config.toml
encoder_norm_position = "pre"
encoder_inner_norm = false
residual_init = "none"
Rows from block 5 of the decoder of a small segmentation model, named by matrix and row number. Rows with one number belong to one channel. Each number is 128 + 32 x the weight over its row's rms, rounded and kept within 0 to 255. All counts start at 0. Numbers have three digits each.
After each channel's rows are labels from the 100 images, of 14976, where the channel reaches its highest value: "responds to" is what is common among them; "peak on" is the class under the peak. Only what is clearly more common there than usual is listed. The data: scattered letters and digits in many colours. In brackets: how many of the 100.
# convs0: first 3x3 conv (decoder.decb.1.1.convs.0.weight, 64x64x3x3, standardized in use, each kernel summed), inputs 0-63
# convs1: second 3x3 conv (decoder.decb.1.1.convs.1.weight, 64x64x3x3, standardized in use, transposed, each kernel summed), outputs 0-63

convs0.40:132120132112099124131120132123121175097129164143165114058131175084093179142110151125118052151145099142143105157076126065136154127152161139164154122043175132072187137137096154127132157111143065
convs1.40:127148104147107084122116178128129106123122166144091134083108098146180098117121109106132173168171021051169191144152058175102106144105130108104120150139103162116115159142147116116129082139112159
responds to: the character F (89); largest: F (69); count: one (51)
peak on: F (66)

convs0.32:127090155096103129143108138106083177135106143125090048170133111153138186123109130129125139139136138148118152148136138101168120103203123128122156153000144134130158141101091158120122112141150115
convs1.32:087124166159131127086104143142143089176070123130139186140139137115184120140170121136080111151134089076152073107098103168117194134118153178105053134122133166148097124112146072094130147085129187
responds to: the character 6 (54); largest: 6 (48); the character V (44); largest: V (38)
peak on: V (31); 6 (26)

convs0.51:095132155117121126082113171118142132120116070137145106067116136097136152141122132127133137100101188096110133133179146108202100137137139143088196184167069099118144133161188158114140137034161102
convs1.51:170094140081111100118137129120151138107108109132148140151136128129116085153077168146136083137158142152114190144116136133120147048194136166097087098118200152157114094169065127119122156045111178
responds to: the character 1 (84); largest: 1 (80); count: one (42)
peak on: 1 (60)

convs0.19:114077163120116117165125154135076107143105162125122096000126101139097075151069125145108109154126172142125156100128138080170111168140128127184174101134129115140123157111187135148150115133160079
convs1.19:121111086167079167149165135112148125042141189127105140128110142143109083154142057072176166109132108115184118161098151165137116098149109133140177118074089128099099102144197121151109093154116137
responds to: the character P (95); largest: P (62)
peak on: P (56)

convs0.14:111024135179188094202125188108095110118120096120061125079152142115146124127150129116104160067099121128137154128100153121171131153181126122149173141084159106160164116130134097119127101098160115
convs1.14:116089120180087138161108110066138143074162131142154158121155121095104086121150163133105037115115177188156076173122114167125155121096127067109110115147127153086150080125152155174172134157120157
responds to: the character A (91); largest: A (75); count: one (39)
peak on: A (61)

convs0.23:141113122138149132153110161108138123133130127118173143070130100119160141127167124131110074129117005133174127145090145105172161077176144130097157179136173122137206130147170120106107147146058129
convs1.23:149171098164175111117135173153131139198109064117092123096114136170139112170080096126149124079163104159112140118190126156149089172095128173041108146120077125106103168125124074118124104140161136
responds to: the character L (60); largest: L (50); count: one (50); largest: O (28)
peak on: L (30)

convs0.24:123120124137149122177104182076140154115117083144211148130177122088142173129155129114109198133097104126109106132130157138176019091108113121177141161124157136081156151113142136142154169091155144
convs1.24:092170104145152124164088087116115126129084094075171118128088097184126099135145165163156162181071169095073126121119092115165103161146128125166169139166110083087152148149156088098068115179138113
responds to: the character M (64); largest: M (35); the character J (30); the character 5 (25)
peak on: M (47)

convs0.17:111139162134135114101092175155098077167114126122111046166099086156113176132159093118130128145093135136127171122079148095134110157129099141159128147134109118110129143102114109154156118050249095
convs1.17:142082130132079141117080159099146110155135147153168165123139101148122147065167133090128127134133113132177091151220126113066142138111119164132090138150148149205097063107074113143114153090113184
responds to: the character 6 (91); largest: 6 (64)
peak on: 6 (51)

convs0.53:125160109136191144134104127106079107098122090116143150069148129075138130148181132145136197081103140094158150100080131154167167154127140135142172160112105117118158120091143060116122129093179034
convs1.53:114119109205110125146087210069139119064166109176167136133100118102126075148128142120102076121137092163128162204172131147133148089131162093102125138118134170058122106118105156117148106140116159
responds to: count: one (81); the character J (48); largest: J (45); largest: 5 (35)
peak on: J (41); 5 (30)

convs0.30:121151123148020151152113107102121097131109061122141127159112116047177103136132142140084203141074113113154131108090122153159151162125123132135175157156130122054112124135174082113125147154106135
convs1.30:144137171164139134091152189150114129061137080154137125185113124103073093146135110106109107143142141173105192107169211111111117096162202143130128086091169165103126128125062141131128114094139136
responds to: count: one (54); the character 1 (49); largest: 1 (45); largest: M (31)
peak on: 1 (42); M (26)

convs0.54:113169147109112142135131131136122064164112068125111101195116087192194100133200106124145087092115147138120117145055147108177166167117144133143134161162127147070109156111108115099128109112179082
convs1.54:160127116133088117119097141099081135172129128151145139120119151201054208066185128107146129114138172130140116138186143076070102165111097127142117130126127150123074093125059132181136143137108106
responds to: the character 7 (69); largest: 7 (66); count: one (64); largest: T (28)
peak on: 7 (45); T (26)

convs0.59:115114148060110089178152180107166111099130131139131188136108122176182144153040114152110169128143158133167133184168157135113191054115125103085125125154127135133109131097114147143156132191138144
convs1.59:094177081151136152176117089122115122096110078069168105125129110142127091137142156147148156184078173117059102119140124135156110193145146116137168097145123073101174091158148109088065118162111084
responds to: the character I (55); the character Y (47); largest: I (46); largest: Y (41)
peak on: I (49); Y (37)

convs0.25:121172110111144141082124144126132110120088124162166112053117122043080179096114088123093174134105050138144123061133127074152104142173084106164125140166095112122180154144142115131136144095156153
convs1.25:174093103149096158120161110137147146116181141110097089059132116159160054163077093119195109086169161174089156113158124111143141089090150123113165140130126152142125136102162085074091120158182141
responds to: the character 1 (100); largest: 1 (91); count: one (44)
peak on: 1 (94)

convs0.18:154100145076149118153131116103162124141129076135180110172127116154143132103078156153095079143139098149056136089103119078130157201143140134148154190054068113156149122108113142136133106172082085
convs1.18:118168059119171179102133139139132114114148081140089174100117170064114212132161107122101195138120116097165132131158153141139117102123121157117116125079141113082109164122155126049124156073162096
responds to: the character 8 (97); largest: 8 (41)
peak on: 8 (51)

convs0.42:107157147111096131087133120134099106152113125125091115122148103147146105144154140149128109140126066157000141093125127110138158161170139134192200147179096122148060142141153100096129112141104075
convs1.42:169078134098145130110095170105147102108141128150130130123120131149083124176147073114174108092108086074193131155101139085069123124119093168171106204130113138114091156156129127167165136071193155
responds to: the character T (77); count: one (76); largest: T (74)
peak on: T (59)

convs0.56:109173102119174167094115128088098121076133048152118160091124157083065173108165123098116189084099144139135108122145142129138122150180095088176127108114113101150111133151087083108147088059152149
convs1.56:176101182100080126110148167131151129131159157131118145131156122098145014137098151108119073121157096141127157136116143049112171100053177111122116154135165165142117130090116126139105154122099181
responds to: the character A (97); largest: A (67)
peak on: A (54)

convs0.37:109121165113106129071131151120131131163138115173131104047125131136097123139101125128162098097138080144139132084150132118200131114147106133033172172172079097102160165171154175130150126079178110
convs1.37:153114112155115114180139105133133123197089152117116091147165143147111071113101107096168098128142107112134159138173150139115121149170147213068073116140123143147096098222075127128111106086082140
responds to: the character 9 (59); the character 1 (41); largest: 1 (37); largest: 9 (36)
peak on: 1 (36)

convs0.60:105106117111185126102118155084179146158108158149190138136108158123118131148088111077107143192124138105121125120125137093171131142151134112171095154117114099006183119127201162103145153122125095
convs1.60:134131107097134127111185146204098133121156117098045151112146110082185105124142130114105149191176060110115111123141113168074106157135117163132145062117141106166166162106155126148076088166121125
responds to: the character F (44); the character E (38); count: one (37); largest: F (35)
peak on: F (31); E (27)

convs0.2:145150164104091136131113172068091144107170158132171116060140122159132151114178167100101090115138182149125147155127167087137156113126135145142105179021165099094131096130122193157141155137103113
convs1.2:121129104101158086179157113143123106114107144118053125046153132127158112176062125159142175154153115087135147103109142177168143128095193103096129108151078139072149163177127076090129115136128102
responds to: the character 9 (74); count: one (40); largest: 9 (32)
peak on: 9 (43)